config.toml
crop_scale_min = 1
norm = "rmsnorm"
conv_stem = false
residual_init = "zero_last"
lr = 0.0018
lr_schedule = "poly"
weight_decay = 0.02
Rows from block 3 of a small image classifier, named by matrix and row number. Rows with one number belong to one neuron. Each number is 128 + 24 x the weight over its row's rms, rounded and kept within 0 to 255. All counts start at 0. Numbers have three digits each.
Before each neuron's rows are labels from the 100 images, of 14976, where the neuron reaches its highest value: "strongest on" is what is common among them. Only what is clearly more common there than usual is listed. The data: drawn human figures in many poses.
# fc1: MLP up (model.blocks.3.mlp.fc1.weight, 384x192), inputs 0-191
# fc2: MLP down (model.blocks.3.mlp.fc2.weight, 192x384, transposed), outputs 0-191

strongest on: brown top; brown trousers
fc1.340:139127151128130131151197151124128057129127124133081127103198129147126122137110129178128096120123138128093137128119120128171109093108170129130058066128128165116127130125155102106178127196125127162115087129130126129142128126128125144127188121128135129117128123127127123117127127117124155126140130086128127130124133145129139121128108060130176046106103128141127160118169097114108136125127139149127146126151127143132066136128135110142127107157126154128118110128128126133075142120122127150181128129129128127175133127133085141079092130126101108128191133131109130102104143126124127132
fc2.340:128122124142134123135107131138124148137144121128131134127121093153133129129118145120122179130146131124128121134128131146132138110128099142127130124133149131140125128218127154168114152119144131122128162124156159131158122119124104130224129126153156134129154137149099130128121138145128134168147127161127130128112124122155125134129119126100105127159123163129128129118135121125130208128188212130128126117122127081128119082107101164230126099127150153129089126132154131123108163128126130130096131136139128166121127160127180115106193123129129134127126221153161131143157118140127138128

strongest on: orange trousers; red trousers
fc1.119:118140172129098127123142127128123139097037131127123151125194094127129131133081134081132131121135144120126163144104168098151150128119132117128112150112128130128116109129082140121131128113145058150116127141129152170129130190092128127155111124114127095125133122126104110153135129104129169128100120137136160126118122132129159149144139129127132078186198075130123099130129130176164115141095102104128168129192150069137115132121133122118120130121129127127124130128128140128131101134129050112136132144141081122134116128134112126116158132107129129103127109130122062126129136072123168129
fc2.119:092138148127114052072140174143082159155146159134099119130140115141128157128123118097098130075130196123138160153123124098127138131117127124124154133145131162128117084099110129137129126125107129131186133122113138128128120116121174129156126130138119132112134127126131196124118110135130136147134124149130133132127124099131135130145128115106085128141123123096128108171098129115097126128163174127122132144129140131128117107119119131117125113114133135122100129128164148103153131130133086118114131161129137156119063160146107238227124182101138087123130123124107130149135117162135127134

strongest on: grey top; grey trousers
fc1.89:134128128145130136129077158130145062136128128125157078117128128127140131129128131127129110173122098133189126162120117155128135128126127151116082131144129121129202135136128129128091142126127129128127126123133127122165121128155128130127158134107127127120152134084128221128128144143106039129120128127136126134128103132128100129130130129114128136133116140000129130155125023131126123128127137095139128125131128132132129134127128131127128160129124048132128132127130133139136109099125134130143118129135144103129127146132130181129132147117128128089131128124137131158149130158155147129
fc2.89:112128141130170132141159139154127105126137061129121154134117124126133134120126128132120123131136064175136129130188136129167195117128134111125130129150126129131126139128128107127134115134127133136181058208106063135128129134146091131128129133129127127130128147121118105143090127127149122142088128134134135189132157131168205114128115137133127122116176122144139167126124185146167117133128073128138128128124161124125118112170144129125126131020129127148126133132127142138130124133122090124129144146132142081140183129126122113127107136183142121106147089149133123112127138123126128125

strongest on: orange trousers; orange top
fc1.240:092128147149142129194159134129129128083118097128100128128128129128124102127004128128151129069128137147130128110122125149099125149122129128133103095147132126127160129129127130121128107138129140128124129141118124126122129121130127128101120125128127000112128131114128128181053129126151128127129128141134128133154123128128113130122160128127129129102128109129153125128075128125130063078126130129169128121131129128097130132126160128118128128114127142127127128185128158133094102149130119128128128128140157128135129141128128140127125128128128128129128084153128143127127142115195121139
fc2.240:129158130133161132126128126129124125126128128128150128132127127128123128125126128124124125253126126132130127126129134122114140126129127116095128128128126129129126133188129136128125000126109129129129139121129128113128128105129132136003124130127151077127123125126133129165128127129136128134128098129128128128128132135127127128209132115129128127157154086134139126131137128124160128128115122124128150142155140124130129128108115122209125127128127123130126136128124128129128101130128138128128130201129129128126123129135200139118135134127130128129137061130128178125129102123130128146

strongest on: brown top; brown trousers
fc1.109:129129165153140211131129125102158182127128115130128133132128078128128123143105178122128123087126127133103129144123131152176112124123131126137135129138130128169129130127129125128132131196168127143127126125132119165200181136085127177201140131128150127136130114098128130172127127136142127129140114128128155117145102127131149129129128135126135124129134128115129149133127150136127122127129034045122151148157129140136109127207131134133132133131180128103112129168127129140127135131122136103145128128130126163235127128125103129127185130095125130123131129138138127124135126133159128127
fc2.109:130146154138128091127125166153128123113135132129112110127121119159128128127112000125129166128125149125184152109133128062129191139131150132094135106188133180115119091128128124128128129090127117121140129123128200128104124109128119127147093137132115176130128127135126128111127133125173128145119126129131095128128127128138171141135116124124106128118138077147128121134127123132130128198128146132128145112146098130137092123040125126128084126095126128128091124133120139125076129119135130126128134172119108126112119147127127117130103206130131127130126129135118125180172125103146139129

strongest on: grey top
fc1.376:129127190129145128128107128140125128135118128128128119137141128137129156129129139126129117157128107118179151128160127178120145123127128128129126160129144127128138130128160128128127127161175128072184125128128127128150125154136128138139161106128127127129129146066129205128128128172129084123127128144139129127157128128139131102123122150128101128142115126082129128147128069128133133128129111012122135127192130128128127128128129169128129128142128025105127205172129128104128154130128132128130127128131129128128127146127119209125169134129129166073128128129129129130173098127155130128
fc2.376:112140133120127133150137148137125000128136128136126136127127109128126127126082134146135129127129127136125154119154141132128138128127192131104093139128128147127130132127167128137133108128128128127129137238129065133112140129122133127129135129123129128127136096111103086122130124138130037128067126124131132128130132123125138122127127117126126111115172129132168129160087162148212116129054055128128118128121130178165073128134130129130125132118114126127118125132127127129114127127121139121129129126208129085128125126123129127113114135126127125131130113127114129122128126094147148128

strongest on: orange trousers
fc1.130:129129128131126202137128140127138127131130128126107133130060127112126132146128127150255124160138152127127130129126078124128127107129130125184128122166129140110131151130127132130128128210127130139111126119140075128128116113169129141093143127129128138077127129128130126127128128127148129062176194131128077130133131133127075127133127128128131177190129108136127128131129081128086120115146127175141128129129127138128144128128134097114156126121130127129113112127128132132085128132127128200161127131149130098125092124131128128110117129043129128128128126168121129128125127128168130130
fc2.130:115127140128132128128129133134164209129140128128105133169132141106167117124129172130114143119130127128140129199143139109104105134152130167124225146128143067128140126120125129129135083091146114132129127164188165142133092139102096128131129129126122119166168128129131151133100122127151154135137127170131237133126127127131114130129153157157127120127127110131129132129121179129128128123170151121156127114127132128126136109128131151131127129155156173128123142126128128131255130129106128126136133128129128131124136132134131121150127127160130132118140115129096089128128126123094125125

strongest on: grey top; grey trousers
fc1.248:118127128127143130130125123129130127127126129061187127121128129128128130128127022172128128145108049132128128127128092107128122132129132117128108118135130101127127128127173117149039189133135127138169115106127126131128130131128122153128125137128136105127125125133129187126174116133128040112127128128128151111127134136129130109205149113125163127149121128101128131133141128110130126126136108128132127077160168130119112134129173129127112063127124120126118129174128126113138127041141134136166137159136132129130121126148156174125127124126122132127176127129125129106127099106133079150
fc2.248:119216138128125117092128129138126128126128160128129119139126130188115156128127183128101131097065101125128128128166129121131148146130128125127125116127128126128115100125132168135131128127133129041138157155128121130120137138131127120130130097142129130125129085128127129125183128124138079151128129155129140128125124167070129072128135168130129162128143132137128129116126139130156128135128085105098122022113109146128128150131124132127129128134130124130129133156142130048156128013176128146132147127168127132127095129124118117161127129122128114128129124130133120107163076131132127128

strongest on: brown top; brown trousers
fc1.217:130137195138150156172128126126060124037118126117110127131127128129127144086122131127128136072116131124130127090120125165128098129127124135146129104130128128135154128127163135139133115132133152119128139133136131127109132157128131170127129177127156104130128130122098132165131128128124125129178128124075120130127193130129130147106123119130129076115097087133128170137125040125137125128129128108065128128124079130129142134130155127128129138127128128127196128129129130129104127136096126191133127124030124167129131132116065128104126127134156132121127096168149128127137127081139113128
fc2.217:118129131128102088176099113132127208234124121108127125121127128130103085185121136126124126167128102135107089098131139127138128123155063127122123045125138122128088127141110120127108126123132128127132105119157122128152126117107133127127130109128135126131126128127169116128127128126129126098191127123130094130121125140163128076134110165120127152127113130157128127102126157127128128128114141102128129076071127053123129125128127129167138127120094128127120155130071130106059114128139127114109128122167139125136133119116189130133128126117136129133135171126136196114127114136129083132

strongest on: orange trousers
fc1.263:129129131130192070168129128144128130132128128128126130128172099129111128125095128126128149115003133127183128122167144129128123150127128126128078127128128121127128128129128130116123128128157130128228127146129129127113128123128130128134126174128126127132110106128128128120036090126096129124133134128126128131128127083138127128087112130128128083128129128162122140128129151129187124129130128130128128130118127018114128135126128147111128129099124137126166126128130129129127128134140110155127084116106138118128080129107127127107078128127132094127170128134124129127128131129212131099
fc2.263:091086128129104128114129111126128127117131137131116123094079138131129129129126129130094106127145133124128127134110125138100122110126128128128178204127130160112127098141125113187123098129074132127077127131129139108126096120146132129118126081125127110128128128127112133125064131128136135217133160125127228088126109127127120122128121110128127128143118076123128111134131082108093124116127128130132125113129120175127128094128128109130164076128165120128130126128181129128209128134115127118119132131131126145131131119167117127130182096129128178041091079125127103122128108119124128129

strongest on: white top; brown trousers
fc1.250:065130117133135186127115083128130195123157134100128156127069118127140112135129128131128130150214128126128059132147143127128170123128079121134139135137128008156160111128164130128121131131129135120128143128133117147131127132129128127129087153132125132129128122131154128129129138129141131131162164129116129129127088129128121126139158167129130137233164130129121127129098100130131125131188169134131127135174135120137177127128117125129135131132154160122141087156130171086146101129134101174122133130096142132124135132130158137161142099111126134154100128128129129130116128141129120129
fc2.250:099130128163116134124142133134153201073119109126102129131147180130137127134115132128124138130126199153168130152135130112129092127135143178108211125141134130103126127142099130126151124157121160142115136129196128144128119134119094153164133103121129152167137168150129154119124132127145184130132117184130136132135129125147090185120155134129126128129155126165137130104127153130093118167130190124124122116076128134128130126150129134128144128120149129126129104117126129130159133203097132128131138109124133141134105132126128160149132128158129125122127155126124143221127128128081056135

strongest on: orange trousers
fc1.285:128128128129186048134126134123084129130128128127123133129128128125105135100131116134126147129116126126160131110207122134100128128124129128030126115133135128098129121130173116128124128128131123110217124137114129109129120129128129128130128127130135125128115119131126127097114128125093129124107128127118107103119132025111097086106108110130099035121105124127129174123132129119126121127131129129126087127084129103064127117114129129114124128128131130108156140128083132129128129128129129174119080128129129131130103128065129144126045110121130127128153121129128128132127097127139133066
fc2.285:120128139129120181134128136138144135129132120135128150137117107182128129146089140128128113139139135127129124169090102128125127156106129128129147138130139127127128129128135164206126129115124113127132133132137170126129152135130136107139126124118126128129159123140124120113117129123130133176140134128166255127122146128142129125127126116127190160215129128111095123176108128059099132121130087106129116112132134152136132131123143111141128124135121133104125144176255129155137170172127134131134129129144117125136129116128124127129157130120120127075134130127123074117129124138131133127

strongest on: brown top; brown trousers
fc1.199:116150184128156177195131103127128108068104126075127124137133131127041125120127127128126133111109127104124128105098129119133092153127127126145122101128128127134128129136127135127128111178158129114130136129133129128065127213126121128131115128128182129127129101128106127140130143130038116142126123141059129124127161130131142133135129103125128113121122086130129192106135130129151124130117045109128135128111114117121124146128127127123124177128128129128196146125127193129107127139126122134130130126116138137128132128143066118042128123135148119127128111137127131129125128094127128129
fc2.199:109038034128100089126125122131124043120136127129126126120064106137109125144089123127127129131121129200109129116152128127129136114128127126135096104137128114125127121143122122131073141128120128119152073089164108124132124077179127128129116127114130127117136124102133063125128067131128121123207130128128056071125112163144126128128127124097054141128133128126128125154171163121126127127116167130137125120070136131128129106120127124151133126117109128129124123145111129116128127128126120093117126103132130129128150113102176119129126125127129129130128160132119152127132122127158127128

strongest on: white top; white trousers
fc1.65:127120145129130126131131138127142127147173128123128128134128123126137129131129127128127129166126054129118118154195127128126129136130110128128128140114143127084142128129132125129203122173137128125128127000126127213126126137127128128110127129128147136129120133128127077128114127131116107131127138128128128074148150101159044154132138130127124131124157122154130130126127125127132123139129130130124147097160131118127204110212165130125127128129073127127086128147128131127124167149116125069151127126162128126181175129130125122128125128136134138117127124135130127127131125127121064127
fc2.65:149116132128132132131129125175060138058131128128125128136141139122065139128116128130132144118128130125130003128133115095128127137129038131222126116142129092127126130128128130130129128126131130149122132146126136138134132115128129129136128107128136128128136128129117121125129127119126127122142129128127125135124128147141129102131192125135128126128126127193123142118115113151128132127199126127127129130114044123128107162128120152138127136129127183128176141106129127130125132128135128131131132122125158130134117124123133122066130123127160130129122135137126113101131134125127001137

strongest on: white top
fc1.66:117131125127128124163129133125128129113127129135129127129121128079134128138126129124130133129118128127122127125132118191129180255128085169130128133129128103129146112128217112128125128148140128129164145099130130186115128194160128128128145184129155129130131137129136096151129129130116128132129131129126129087087144129131095212142163117129103128120163126133161152168126112128132129129144128131082128053168100127128129128135131145128148115184128133130122127130129144128126159129131139130133128127129129138123167127127131125128126125163097169129140128119140127149132088176131128129
fc2.66:123130128144152122121133124131135128024139108092114081129135138107131122143107127130156157126109127132129025132135127125122124119159112142127141063140132130126130125139131128129147126135122149129131126183128127126124151124136114128128128096128061130122130159130095127104126132132128106108128127129125130121123095149125123148125173163127115141126119128228126127083133140133108126141128128062130127119098128134128126129120125129113128130115124036128127110126125126127151131127128128138143138123113132113127124133125130171132128126127138126125099125129129126138099127126124000132